config.yaml
encoder_arch: "vit"
model: "segmentation model"
dataset: "close-ups of made-up surfaces with and without defects"
train_examples: 50862
image_size: 48
crop_scale_min: 1
horizontal_flip: true
translate: 0.06
num_classes: 9
encoder_norm: "layernorm"
encoder_norm_position: "sandwich"
encoder_activation: "quick_gelu"
encoder_mlp_ratio: 4
encoder_head_dim: 32
encoder_fused_qkv: false
encoder_bias: "all"
encoder_qk_norm: false
encoder_parallel_block: false
encoder_inner_norm: true
encoder_moe: "top_k"
encoder_drop_path: 0.05
encoder_num_experts: 8
encoder_moe_every: 2
encoder_expert_mlp_ratio: 0.5
encoder_experts_per_token: 1
encoder_shared_expert: false
encoder_patch_size: [8, 8]
encoder_conv_stem: false
encoder_layers: 10
encoder_width: 128
encoder_positions: "conv"
decoder_norm: "groupnorm"
decoder_activation: "silu"
decoder_weight_standardization: false
decoder_widths: [32, 64, 128, 128]
decoder_blocks_per_level: 1
decoder_block: "plain"
decoder_attention: false
decoder_upsampling: "pixel_shuffle"
optimizer: "adamw"
lr: 0.0028
beta1: 0.9
beta2: 0.999
eps: 1e-08
grad_clip: 1.0
cautious_weight_decay: true
steps: 8700
batch_size: 256
epochs: 43.8
lr_schedule: "linear"
final_lr_fraction: 0
warmup_steps: 260
weight_decay: 0.3
Rows from block 4 of the encoder, named by matrix and row number. Rows with one number belong to one attention dimension. Each number is 128 + 32 x the weight over its row's rms, rounded and kept within 0 to 255. All counts start at 0. Numbers have three digits each.
# v: attention value (encoder.blocks.4.attn.v.weight, 128x128), inputs 0-127
# proj: attention output (encoder.blocks.4.attn.proj.weight, 128x128, transposed), outputs 0-127
v.27:138143131194135130135118104155129077125126126115105095156121136128134121133125151147128108120240131226110085129067200122135135152135142114140255153139110141134143087081124108142123140134118114166098118098102122106129133118136153144138128135198100050117244127081163088143137176121116140089129116123167107092122107136122124102123122113127122128115160075125101122065147139156143152070135
proj.27:106111154102106139151138089065126141094128157153123140145151115144119130127131098138100113139130101111251169135147091153122085114125097125133096094134125081048160133147096155158109098093072133063133157171177178142146104215071070125115158147099170145121070129139116136113116114131201155154105099107120145136166200130109113135077113144128226133161108140111138159154098108094117109142149
v.28:122101146150130109150146141190116126135102131129144113113191110179125123087136118104114160159105049105153161078102075126117115089124143097100137085131118131110138147157099211158118143128101131133128141118119132136112180162148124126122113120005143158155048168130096119106145123158159112143112138075064113144122159123142100158110173140139143169144099010133094167134074080142084098160174
proj.28:153187116110107148153122165081116096113121158107083151117062162081124120177103111102144088086129157132167103168144166126112106140199135159143137177128146141153077103122162108104145096170155155133127157125111159119154086142115154148103135117207121097055178082203159115134115148102092211091149179179167104103143118127105135130161092118154106107125140155102149069100140209122194149103128
v.29:109036146158128161087115136075104118133106090137149099099135119121094134149142138168112119147206184054145129123133240131149112135117151129145041140089134087111131118084123233098114102141153166119148150156115131204129085158131140124162158137089122168125111151141117112122127157125146122093149137143175110158128138137120085205125132164135141066110095119115109129173074107100094120169142
proj.29:144173115131132060160129158174128143167160162090125141174127158144169122104124112092163161102117115132030121113124086120108156143131122115094148113164126150161061128193130082164130149141118074165125073082159088100124145074141116134092076105157147071153135141122113147123167134156075140129079115123072114116084085132186221052137138079091054132142140124154131104110163145140131111133134
v.30:130184124157135157162115125124101119133141115107089162117088146104170142133117156143150098123096167050112080144158113133137146157132121137154060176150131073147146156120141134127163146121104123151104108099155120120139086095133113128129123120243119092100208100158166160149134166093090144138106097126152128103130097130132190057141123096098099052134111201161143107097194180121167152164047
proj.30:099088130104122146130108078107143145096143136160136111114148124144126099176163104132101137101140107168255144120125133142104048143206095115134121098126132122085193120105108131120111051125128114086134180161121139126125143233100128149110166153087151163169101141082104109109118115150184133132129106123134143116180159138110101171061151121144194146109152119077143169146085084112095147099131
v.31:124160117089124111181161148165134177126145162125131171132150129169139088092095081086130181123027061114148173115167000142107112105121108146076105092163139130118107176228108116156124141109103107116127125135140143082142153111124077141107116112108160113146060143181090160100122121146133113182084136092081128109125135136155172103134139121108138127173120131136122131193132143148160102148129
proj.31:144107122129155162060120159128122099105108079123125085069118132086100153149131173128114088114137175131109097133107193102118152135133158127162142173074135155188137117030156131072137115166201159124128146112108113148094132096149203112150144136124083165121172115110158103178120119114116114103211180193198116158141094115106081170150138168177088142060136122130141118106139122145106158100120
v.32:107154119146128135101087143096134187137123150133152122085111130071120081136099124108140149111071140068140163114238177153128100181141099137089094199124168124132094145157130255161111099106137153104127158157120126115131117119092108144151140093131117054147118136157094097110116133134120135135116139102120165152144142128122125143137128140126140147134134120105116067194079145136169159129040
proj.32:143113149142149114105142171204120118148132088099158094126130128126131163077115151147129130146129142130041103117112131092151223117061163119147139120130106163187097128093156106099136198129147137181122046079143055136111143020191152097131080131120087160149156130110137131174152111126111096124158153165149114157108083113134108120165138153137076129086109120161138162128166109170080118146135
v.33:122194131084130119152107149077135124111135166114106118128136120132108094112104073107143172109090108210130127091175053176102133145135092123081101146127172139112108132155103062132198138106115147112130137148151176107134125119111080151139153104146140039162093144171076115124109107149123122140161153113140145118140144106126195058186138123132128165124128106110117109150151194159186163104013
proj.33:121079131150198150065185142198118105093139080139146134092127089117118153135111172141122079126128146129134141120121174055128133139116143164171111175129108116202113152067177159102137134137160157147133082096075076109092142075172164109152089165103092198122140119083157134130086112103130085129137161163159127149110082129116030187153113158150119140124144124157123127136121054149091125145123
v.34:138118157115117097097106125082170083119158149143137091152084156104118142152167146147139094128073171162118099185150178132141139130128147152170135139121149163147104124113185206106150104123156144106104172138158091125101065086137133120168134135171158057110169101107135076125136172100140150075146131173136171196149146149092133140117105150163135121099135115120201144073117173110136180033044
proj.34:140093096146168091090135137180132157191089067120159132103178109154102146091126132127130192145132137106013145088112138125128144160114157100076131150144100124173117124112125110143133150133154114128133062095122086142139185097143144128140097142084115152180092162081093137113136093153075059147122121084115139121041102112164127115158143121116017140124126123173085127155128093138085108168134
v.35:132069141156136117095110154160145123110126142115113130138087160083132138152131154143141085141095137027130101122183194108136138132128168141171109138144142126152116163147185255116106140137148132130117135131106114087120097100134120140144113101211125073097212098148158132148151212119150149116128123124145128159143056127089126175114101131133118038116096091157181129091132106140156130118109
proj.35:123146138118078095149079074062116150194100152130139127131159128152121116102160093124090177143138136164127122126103121163127124114111099065101151109132099144060155082105078093127128112104112113133130166168194131194173135210093136139113148178083141131181083173095114101124171091165140107132100098092142140094114222115160136081075152125117115149091109118079101184146111131092059115124140
v.36:122087133078138135105141118106158107127110094139148125149110117099108201158156152159114086127159181201109113180015144121158128147125150135186162133123121130126148114100155030128117106142150144109141135118120113164128104141122195091130158139140115246096141104074167094126107132109129137075143118183169177154120119143080075163113108141159125129098148150134138128084115106097091121090191
proj.36:140139117143094075149118121107123171186126166107127130148152169170148092077149108119146194138124098099059130120158111166124134120133124092056130091150123107088120105211091137163121155117116080125131118133138135116139148152121061143115108100124163052156086152124078142097177133161096117154090070040054121109085142119183213089112148084085080121151104131135103136140135164104140124156125
v.37:139108135111119104144167125200144136128143135134118123167065124096146175139136152170118086149130100152103120224070099096158146105129169153188255097136104130132154142101150111079023159139140124153133108093121113121143112125134115138101078154091130156090169076073220150138148148073111116104133115146120148112110087140107107118102130140111105109145114092150121157100140106151128135098188
proj.37:139125099107114133120095108077138155129126142143120128094151169140101097165173101083114160070134161119138119117137144184064048169223084086077112116124141124105151114140105134161117021147134092062132201159167165149130133190067148126114209141132142112145096163127068117118146130161137152128118107121086126131123168123148188130087136100147093130099125135090143120142088130066130129118138
v.38:155099155148131122102106134113140006121129130123113128131147167205125107124159133135141110122112161127114040070129179121120155143132148126145053131124137140142113119125156169106231120125137138135094119149142127127104095121160128122156141131224126084119202142168109134140141172123158147131147123146150064178151118134119165145135110130155131066076105130137167137019141151108140110119075
proj.38:092130105126127100120165102106144151178082105124116155126154065145115144134129103144121149184144106137132198107117113138148047130175125125119144144150109084113134126126108113161131134131151140131128117138072123128160153215114073182126109155060152146151073148069137097051099097141084058149098125055111187084070163114143086112126144118072092180189175131147084145157110120127092152137126
v.39:112108114072092115151163117140110215140117131130146135123126094117113099119110121120108152146141068142153188154079072135140117118138136130111204110122125121098133128144089143117000131130114128129149136116112140145144126138112097157119126161043141176143077112115146145091131125109110105145125135127109126110123115131156108121133157152108131129193105095126056129237068146152119087135251
proj.39:149130111151191126088102166179145114074183119135147105105109174106146123134139155085144104032126190107055096136144158125081170171117117133142121145111138171184100150126168124123126096151138088104127116121164075108093139016133184081133132100164115105137159129143110127196130136133123178105152135186124106182125085136136190134140125124175110126054142136134177108104152092150143138119107
v.40:134119126081114125171171123152124160124132124135127147161092112131143137140130117157105112163099093124109163248079042113150140093129165138155235080120120137108157151093120146099000141145138121137130126106144128146121129132140105113114086151009138180105143086097193150107139099071106109111130112138095145130120155131142116098124150133115129156159122155133108160158110139160100132127170
proj.40:138115097111168120096115112136148146104162138146133116085143179123112122181157139061133147024127167119126107114141168152052046202218095128080119146140146139167133143146139119150119016165165091067126179129145132119122148121076178131116177132163142120137124141117080144147123144154126159122120113152085130128111108134132186150106136089161086110081137132104157081122124102082159141118131
v.41:123153113101173131128117121131121123118116116118146112138185129108123146108115121045133134101151159173158110037101103125108097143126088112127058120149129143128105126161099000200226114137096118098149122139118138137137176144114160118121151101168107186149073193156077115141097135197133153146103143136168177094126118125113149149119106125125153155122152140137119094107159063090139119164126
proj.41:126150169159067126161135135095108107134097139117131137170100087120153120072091129170123116197117093139128135154142112130182233044000135133143132118106130111069133117136117143096132236062092145176130100140137153131130091110159095131147101102149119098093135104164169137126135133096143122127143140113149107134164142134111084100158122148119197127174091129136127152130131188171146112132130
v.42:133054125118120118080117125144161140135119126159149082135086135075120179173153169154135086129123139129141143159137221120166116152151155142196156123121117157121115135134200219123062091145157137108103153141101105134124126117131156127155144127107128155086147115086161121150128155112147140100133133160119193169131117142055070233101103139148132105117147093135176121163080051119109106084177
proj.42:157161128139096095147084140118126158206091127093144121146151153146121116069116112123124201149127139114000101121119086160136193096052131084066146110137114132101115092152088109145129193113123092162129103118174118158141128081133109115116114108137133086167112153137098138144184118165083111140111103089100113129090127108178196050134151123101079125120089134138111133116167199126120107148140
v.43:145196135171141121150100150133144093116152143106082130141111148132166133121129113128152124127052126096105093093224101122103158116109108125113077129147130156152132142135142138126219171117121121148125108124151124094120129109148116132125100087184134024134167139153121142158145132145120146142130137113144136116138117109126189097142117088124111125088115115152172135062227132147151174137000
proj.43:092098141104121172129152083099115113107114127151112138133141097127109136167118120142091115153146110174255141136112138116143051131157126134155119139117140101096178130088121137119125082115109172113122181160098170144150113233100134151120154169104128192096116116121150114104096124106185120125111143116168138094177166132084023160092113148134196135156140125088116142142061114106104122120144
v.44:125188131100110129143095157039138136123132168132123125131096146108135097106126061136133154118068144178128135128202102178088143117109103120085095143122167121109105126131139116109175125108116158109141143151167154124118108105118099146149152112157157028145145116161100121102112119132153133147166159134127164147150175118127178061165122122119153161096136154097163120141149207129150177082000
proj.44:111076120147209124053165136225132118125133073143156110088148091130113160114107172130127116131129135125093135104109162060139137162115152161147131167131108137223118159086159148106141137128151137155127070092093055103123163064159172103138082154096083203143123132082140130143109104112106076125134146140144131133092074131131067170151130153142092132126135116176100111144124050149105120143127
v.45:140104140122147144143141129189102103117164139112113186141125136130171138123141137124142100117142127064142092123078082093123147111107150159178084101137109065142123156135128027120153166149149099143179117119127144140129102118143116129094066159195135201120179118137155179157149172106123141129113122126146089108121047133161179096101108124106117039133080155161151178069184097108143086192163
proj.45:133147141105071138143110095017146138140072132149121141131124123137093110122155090126084128140128132163177146137131145203121091110151090091107138123104142147065174094115110147123112088118098129079113204162176202141140116196080145155161222128101145118146079153126125109064116116136167121130146120104119161137136240114117096141118141123155145148123145122106118135160078162110119151071128
v.46:115122096167173108145157122255142172129162145125103156140136143118165148128113130100168132098144104092120141063127111103119115150138120135129122117166110131168120165162130057150130147125134058148149086091095095074141174112117125135080077118137080174146124133100134152151137162149106136120079081102123151078103047128146152151091116073107099117138133104164128142109196027164151130161153
proj.46:138164179121056169156101117036115102113082149121104119141103127111108117121122113147094121161127122152192096165133116169150167078095115115143133111083139135041164093128102145109126138103088153114121196168174202167135075180107126120137192116144147110096130120195152115139140122113179154124153133133165107146191199124096120108114121156141213130127101127095148141128099207108128116107134
v.47:123162122176149161164141138161074145119130105082101148122172109137163122088088129107119149141126096075117145108136057098109166079099111112109136119129105105118181133103091085101133209123098130159159070079154138124116180164145104114094086101076118147151123138129149168134139050125090099173151119099130095086109096086184145041154154099077105180140098151161099149131184135151099124212130
proj.47:098138138109125152161127109105127102072170178159089140142095137111160123196133113124120083105132111158255126151137134139121054138190104145153119117124152122103155133135130138123124058126113131110118209165110165107140090199083138146113148143157142133082146099160146113133111153113197180107100128147145130107208156158087122164087098121142209098133140130060151116116105118115160143102125
v.48:109052113111111128124142113153111237131148128152156159110097121062133101141124140119129132115144131067146171150114132121127101140133120142136143145152147097122108137147130174155004105137146134112122135130103135103130136140106116143110110145111133224132097115114140137098112146129139126108097130127098156117115103144139077169105135134115145115175133150125106118255080099110135068149252
proj.48:167178142134124104123100171148137122156121109102153082137115163126116144076118148109137147115118159126014090143132124145144251101028142104123149114106109184136109119134134115112123182115121101162129104100198102158106118022148163082147140099148089084144142141153121140178182122134106143120163125160139102178119104125145189100150138147157102125087086121150144118102168155169133136122125
v.49:117180113139144139112092138065131146127133138135143127096155140127110088115113095086141163106113141136152152060216149165094103165125065108054038173128163141136101131162111136161228096109115139098113143157141147128135162120107135141131166106150122066166067165167038107123110108190128146143128147114131148124132180121124140131139130110135146162120158122103132075157119137119144162121020
proj.49:127121152156128134117156151177115100126115103103143113138112084113144150096082160171138107185122110136103123130113129068175225097028179157177137137123121135159115132097158137094141231112129155190134055096095089114112118057202115107153065113121096156106162107126170135153122124097119096128147156154171118146137079124117065135174121174126148128139113127164126150119156130182115107152133
v.50:102118125097121126101099136046140152136129160126150106112166139134105048131122109085132179088120134161153137065156158165089106155155099113051077161120167135127075098146119192132148072115126147086124166176128160133120138124097133186144178113153121055171111167165037099093103140168162156184136142129104124153148155122139146137161120139143173128122155104088119091168076170124156148086077
proj.50:136130143155151110108147157185123115142117088109167120130120094119141158068080155146137106169124131122055128129126116080159245104012147138150136148120112146165101150113145126112138222096125137177124059088128074118124137018182128094153064122119093146124141109125154151164130111119103098121151149138166127144109089131127099125172131165126124135139115129171116127121155109185110108158130
v.51:105129107148156138150136138154106183124140125096107145107214132164137082103083097060151195108139108092147156014118092132080114129109097101057100126133135109125112126142076096155144137119096115131159110125120153122125221129110126139095125097117098136189084190151062139126124094187114139178112114094114110087128114101203159108145121091114134167140126147132061139152139105143128135192139
proj.51:120167174144119158165123130111110083080142152143124134166075114088158133126094144158122066162122086153209110179134121117170186085050130153186125138104131152089139136131128135096133160090094150140120147143133144115144081122138128120140119125154127125057165068177189125159109134083183155111147154158199115139205142144080097144136102161142250107142116127116150128112138145173150120114127
v.52:127099111091135116126162115169123158125113111137131146148103120077134204147146138162123102136176157158121136199005110111143113119118158146189175099130103105128144136093142002118073122137137105134170126115120116154127120123134162104103114143106124255100114113082172114129128127108106131073134116150143176119120104140111097124099118141122122127127129167155114138117144096099095106136224
proj.52:156154142133089103166086116062136155153126164133130129157129162156126091096152114104117180121112116102106119138168123193111163122109088087043126097132126134048146100199081150152118125101074079093137169136185179138139119155078105132132178096156155034154100158159089161101156139158139166146110098106075105130137180128157224107112135075123137113130096120110133125136121171105162126117131
v.53:128096142018135117149145145117172123118127135130114136135116149116139140133156124156129135128050165161116115190053038132144145123111160164150145102120145126136105154099157023074146132126174149136180158159137140163112085112140111108121110129106136196124101119102148130130107176082104128055157136157150181195163111123108175117146106148135130118115106181138130145074128140148134166098039
proj.53:158117114139154078046144118158139156170105102135150133098140111146097144076134134116128158165130152105013128097143167151113152171099138098066132155140107126166099147152137138142133145147136094113123077089139089118125174065136130146165117149114140127171088167089087147103123085164080035152117114096088149111040150114164123136162142110129018157120123120170111146166144112124105106154139
v.54:142161146187152150094095125106124019111126118111116130127157154156127150131144129131136110116154179143121060090134186130115133139111119115145049135129122131145132108120151077179255122110132128128104128143140127119113134106144163072153150111244122091126163156156103078162124120160155153107126125134166105152137143119119143129117105127139131121066134158130186137032170132099120129127073
proj.54:091112136117104126182159106084120139150112147127102163170133064153153118132133107168122134194129051129199191127124095123164084105162135140122131123144119078063156134138086133128133153120116150153137123145076163129164109233127055199109094141078155147119100116099160129046118134118131084160109118066135157073139166130118082128121119110079152139214142122124077146149116135130129140132121
v.55:129104133157134099110156113206160086127148143151107122159115142164142162129137137151123094142179128184103099130059161104142139148134166151184172107161102129146133136128173103095117153130152070169134107124097094110149095115130134132123103165167132115099197080100173126157149198082143132095095109146150081125102061152140119153109113136136105042143123067131148174007156119147147127084188
proj.55:155127118095080154133114129047132154156075109121122127088152130142069114145180112108118157125136149094113130121133131182103078136214121091083131125099140113087139095132093131168122090156136151057128169143165188165111143213094113143124209122100162121157077171111088101083140112158101123142146115098071155147100197103143170112105165119127077166114129135135111130166081146054090134126139
v.56:139127116138112110146168115216113217132141157136119144135092110081149140121129148136127110140141078089123169177108087108141132100123140143162216112160111127125142164154135131113000167144121099145115103078100103088135134130127099145097074167084141160103141061106204154129145145082110113114096126112092135094106106121146124119107143126110116135193114117148122154165127098149137100148238
proj.56:159131123088107160141086113063136125114126129136134113089118187122073114158167132082107137055127174138154097146131150166076117144170102110113129117107142151107156108098106134122115039156134121069128221143200194173119113148073179111115229116151130123133122149139103124151140133141154183107161136176120116150158156132116176128093133130190144108053110126082162108133103143085143133100126
v.57:129090147162124105082117129105166047124108109136119069137186131216092110116130136125115132127120130185136089051129218144130136156157131119111089144116137162130127106149128222128217104103133114138087143147110113148129123121145170138176162127181122063142126161158090079120130157140157133130143135135151077170151135139125118194136130143151132100094121049099123110039109151144128130085131
proj.57:108141118143126112139156128135108135152110129098114165122121095138151128138120124159175127165150109076092169113121082109159099102170157147137130133141123064134077129144122089178140204156158164140131062130051100096121157162156024156099046133088159136130135126097147110095104121125089088150101121075112157093076113107151132080132136119037078167186173146181099148129147125101100130187119
v.58:120051159083090150097117132021144131130078104151172103093101111105084098137136142153098115138144128145162160171138176149164118145142147136136135164094152102098119105109142233098079080137147183088113153155126143173127095150121124156162191148080148136115117103123140126100115124091145116155154152154130139184143159145094081174134140191151148123142122124102122099186022148098116116090141
proj.58:149129098150164080106132159210133150176155119106144122116145150148139140106135129104160155098124157110000122105122125113102144150144148125105143125167119135189082132144154108149130146161163093156130069083112053109111169052158119107126086120131122116168131142098094138140149128154058094133114117122083135128057078112173181110143148100111017126108141133164122134122179121132117134145132
v.59:145122131160137109120128121164139032126141134122097137161140156197147163122157139137149097125157155141107058102080152094111145125135152135180101106147109115145127123120161071119212148145135099161135107119120110116125105110164147108120103139221128116113209126134130122157146179093156150102117112143154076140125091121132159135110100121142117064100114134134171166000190118119124122126127
proj.59:112129123104080152153119093024125145158072130139112148127135090141100113136149094141108144176133101133186165126135116182144063114164105116096128129107131095059167105134077135150124117119115146082123169167127196151152125229085081178129169135086165127131067149108133107064106110150124092150120121068099166099118223119119114124101141122111146157169150126127095137163078157084123134120131
v.60:133195162080089109137108125075148091121153174130118152153102131141147124124127095138115126115089170209097099154118098156104140122109097125113127111135139123120110114131129059116169113105137142127135153149165128129139066101121131149147116126223160056134167119128129099126117148117152125094111147166157145115132193134114152052134115127140140134104164158105140146068168219114164191055014
proj.60:126067110138189133068160139173135148136107062141152110081174107139084143127140160115123143123136124107084161088127158088123108173162168149124115166129118126209132150093143152128126129158166144124135075095090089114097184110155146123148123153056108188157099143074103129104119101137070062140169138117105141141063089113143094175154154144133040148125134117191105111159104051139091120160128
v.61:147104149161129109127109152146150091110153144126106130122073157104158135132149136157146093133046117048113100129233153114131154128123153141160117123147129140141129151135189244083127148130158120131106119132135113083114091103144089136132093111165145048110207100127155160154168169098142137128128123122128130139135095130089165139110123107125117071108103088140216152100169103132156148116027
proj.61:115128110093118137109113101092131152172074109132121131096179117147078138163148107097090167123150161169161132109085140153110029159216113094100146135126129115128160091082110106140132046151130148095114189145145148177157144231096161147113200188091118176150094159098106082111126099164123106127104128119131151107109183114138098123098142133138098150104135122089107142152073140082070135116149
v.62:163221131181135138168114166129119097121148141099091148128082136117172129103124108140141116146047117072106112152224083118122168109096127138140102129143118132131151148130144135109169186113117131155114105108168131097120119113161082100129084104164143033118168107153152154162152113116111117121128136107132126100138130115124186050130138088104105122122105150155171136099214165149164161152019
proj.62:094082121082139159103143094113133125098136131160104140112146114130109132191155112116107119111143128157245142122109164122102003177221112128140122141129153111140176136085131137120125029156143141097122185154096141137125130233092161154111171173109133183129122125104122110104102130120168132121121133142141143108151141137101067175102114129151142130119153118085123138136078081097107142107134
v.63:125108109202185147098169121226112113132106049120101106136167123147132178131128178137140109152141129055122129087132149071159132135127151125142129126133095144152172158122128190123129148133141115157108099090100105107131174139144160095100105114066066183123121149098153169145139109149092117154119094101138119119107087118114110219112126105123082114133121114172110135111140004138106134180181
proj.63:116161155113056133191107106056115122109128194121094139153102155122148109163135084139120125128136115141227107158134098168130091099167104120134124091124149116043133104157100112138121102123103130113129193176141194141153088219106093165106150123168165102101140115170136114125133145126166183124092118129125125108195175138118150096089122106104213120145125128073150149116127197094159123110128
v.64:108124127143117111124153132142135208142129136134134111153132115027119116112110129121131141136177120160136140072100134123130115137130132116115061128156121119132124123159095000151230140109154125156238127128086134151144120157119111173114108115132114157157000146121114090106120174156116116077140134110135147106103096136123121136139148137107130141149100042124099146099148122141139106144171
proj.64:154159136136149161146074138139089106063136133127114118111112163120150133130151115106118114056130146104134095146146135147101178137128062121127138138091133199147167144103137161091117068113085114082118157138205104130109115073113203063131170138133117114116185132156147142225125120119177208102129134172165099169207115121106156117099118124213141112060105131091156110117131116142129113141134
v.65:114126122109137115158125124126104142117179137119139179120157132244139086126138114094125141114124142087133110124056112154137130149099125156122121129112139079106107123109148146112069128155117096126140134129147141139122104117098119116104131169149141157137243081132085180147132113096141143210128141130118078135141070124255156053114120103133135077144132168124117122081098137128125075168193
proj.65:140132111153104151072138140119169114145039099089118112130132102137105197139119176177120108206129143126092158146138143113160192074068160113162125149139105148171099146111146131144128222114147155167129088124113141130130124104182115154156152091117080146121091129113150087087116101141110028108132151127127165117066181134096060189182096168128116132107125124168134179148128144143105147096126
v.66:129132127137138128121129126161142076129123121134125106116141145255123124140122107103125159128144079143121123162112124130146119118134153131116229110106125186121135139128114255140039115146108103129041160134121116116130126117113149085158139149085122085116219146154115120151123138118140142146088127117145076124146130128133126153113121141148125063136134068099114108158110128159126110132164
proj.66:123105099122088118099172183066174152151118126118129139136150086126115125113151170126128103171131154104094132126134159125107117136137173137171098133124117051096092103158128101170140162155167115096124085099126164121112169141121071188105135072141166122159065133088128124047146123153064054137153130109056159137050165126143171094143137111096086151140158143206153185147121143065125145101108
v.67:083114155127124140129152126130137117150127138134122088143108133057130115141101136116121157136184120182130143141085138112128119134121159125108108151125151109138135118156098066185162136112115169143157159122106156189154097134112120147167116107157118123117011188160132065106112217155115121000139125097172135136123138148052116158162149149141116110148106047111056110158119168140146088125137
proj.67:171113116116166100119122152172126155101169115129136117090152167138145115130183099083134134045138153105073118105133153140047110180211084123109123134134131140190135140113147132115119047160182113089130099098143054102093172096130162107084138141111138126170145150075107154151142116142096162134125117157090137146112059114167178111092156098151029145062133129136149114124139072107118122148117
v.68:097098114137153114133106119162090199129208170145161184098145128145165116108135120095136130092144135076142165076129110121103113162101115130123059098188093077127086132167147107139106117157143063127158107153114121091135160137129130128080091148139140199162152137103092171142141111134164139230093110113103098091108108145226157120084135103103136157132150163120136177128147064113118093184168
proj.68:160170139138070179128109154070135100145019076081121094109107117122070157118102165147131118170121142122102109150122136134185232067077157111144147168080143178140124113098130129122118205114125167137123140116159174160141086070162142116167176101127077130076129114165155099134130122125113078109164177155154129155131152110094107135171116175167130114119095111166144111129127186148135130112135
v.69:140191125163138123104134115168146060142094131112092095148113126197113131126102111136105130145182081242119109171116119118134120114147146098123255111120089186142157122120116175142061143113105113142048115110114107111147146106126139098145130139108113059104223126141157111145124105106118122144107120127156097095120135134112115120122139138123114097134153095113118131130146149166146168091170
proj.69:107077111096105159149156127079134134091157144142106146097141117129117095173174131112125121100133134113211149118131142145066013160251127161134096112122145060076141129142122133148128039165143124067130167142105176122114147240100108169096168122114183146137097128109110123087124143132127165132134113109089135117133148127128144132086123119116135141143156141118138155138100120063117146119117
v.70:140116144193116124108132130144129142142104128136121063154102116003113133117117136155125124148225110181137125093178201118133122139148140091145102143150109137139139100148116111147224142111159145151169118120080119134151121152120119162142110109127103098127073141129151086107131188141122111067132123118146148128112105137048087166120148145116118120129111000114140137132148103154123107104154
proj.70:120158135096144140165101127130085141085189143152128134130133153138150094117158087085129139051126129131134101125114088166089117163144082140091133097086128157095154132130098147115114037117062085076127175152222120128099132124081176080116147157137156099144140148148120161196133133139157241124132102139141102156196124133135223076097148103161140134093111146096110111119119133118133116158128
v.71:090136104141173166074096142148117149136143131129145128103204103149133130106087127124123137135151125050141189055154121115127101125113110115107072087154094071123132134122086156103136125146119081113134114130114108127146192137128134133110102109062128168132126127124098156153138037149153121254120121102117068106117127139205123145129151121095139175109158204115116177139153070134105165190127
proj.71:154176137130035189191122146057120091094071125096099147106078150116119143180175151122140085113122129129212085170125128126143148090184152144161143175105153162121129106129160126142138116139112168141123183132125191125149066137140127130139194115154119121070158096180166091113111168106131150091150173148128131116172159118093113131116085149150152068148126123137190108117105195108159125092144
v.72:099079118083140161120115120093121088114117092124153142075184138249112148148135137105122129124100138057138132151101105148146130124115129151104140120069148127104129133093130235117056088152084141092053158140151146161103141120138166081153173138074152187117152129148109135138122071133139140151140121137120095164156171111167122154150116147159141135116151235127100111159078127100092108149109
proj.72:159143116154099081131156148146153133185106153106130146150107118134148127115135135135156123165124101118078132132130140098152125120121186121154129139199117098169089115164160096158140216145187139203134078100060115097155128123154045165114074088156133093133118112109132128051139136124062040146105136090080152084053119132150129103152139112053082117166145122168148131124154149136169146118121
v.73:123134137217133141108113105174099118140163139130124100124153130174130112109115116112119150124255121192139172105122177118114105135130120077113181079152096115131104096127103171164084119121111096148076123142084111108141178137118145109141094128125118096140135180113107090134132129159173111139079118117135074090099160146165108139099142115106133157117181097093097181171142109121117110104237
proj.73:144155106106076190145145198057156103119054089100103117084123110123055120144167174098143088103116138102138102144125123143144175126157153168151124189067151141098136111131119134158124130145150140075126146112173212136126094105130125128134248089117113130095113110153172116127133136105075112126186155141111125173138134107105198123133122147167122095161109121193150074131103174127160134118129
v.74:117067122134160133043131137094121114133064055129150075143180110096070169133116152155127091122170142130149128085093195124158143121135135112149084140079140130144140102068113122114198103153157157097169126141109122188093147163144163138134159117054106184124128112144121104142133068146123133185175136136134152167143116100102078202146111160135140152094134106131148102090083080137041136126133
proj.74:136180171138077114203115116119120123146172201135117172183087124139201098087116090144133138156123083123153103152135080137144155090046129118119133103167097126061118126184104127126138179058060110186129137149137133106178092125130091117134057117182140072132133109171147166116123150119159144124079122091132108081160158169128141078130132104091179120162111138125123135116157157146178107158136
v.75:133123125133156101101128117158106185127124150145153159134165129178102115116152122143148119068196158146134100058070159147122119174121099125141115149144144106118088113115130013129144116173127073120169124138133105108093184125103149139082140165157110178154194103089069157156110096113141153214114110131101120114118087112213132096088118121111145165107164194127145134081122102114124103125208
proj.75:132158156150073164149113141091126099153070130102130119153105105127104143086103140155124118191118109129138133159133099126185232053000136110143128130109112149078128119125111147126128233057103148175132113134156162151166081086160102123167135089132100127088126109169173130135130117110150083121149147127165109129135174139092097134174115158131196121147081117148122137120129172154136118142134
v.76:131140150200116136144122149130124166144166177129115107121119127061160054105111103113120151127136098082146168081254152115097117134139127100104089110182109112131114126172114210113156145105144113141146116132097129093162134139127084170118083103145123019151085194132113137123153179168149110150092139096122098091098139150138135123104158109079121113144123069107137183180152099145163155145101
proj.76:126132092094150160099120156138126119070106056123128110087130141114083170150159173069137105064129189161114099129097139139116145161168121143144143175046154173172144121091147115134124055174131123070124156121165126148075135091116209100124213141105116166104137131123137107177130118128115168108189164178143139206165096094113166145120118156200110130101129128137140082120115142113103121105139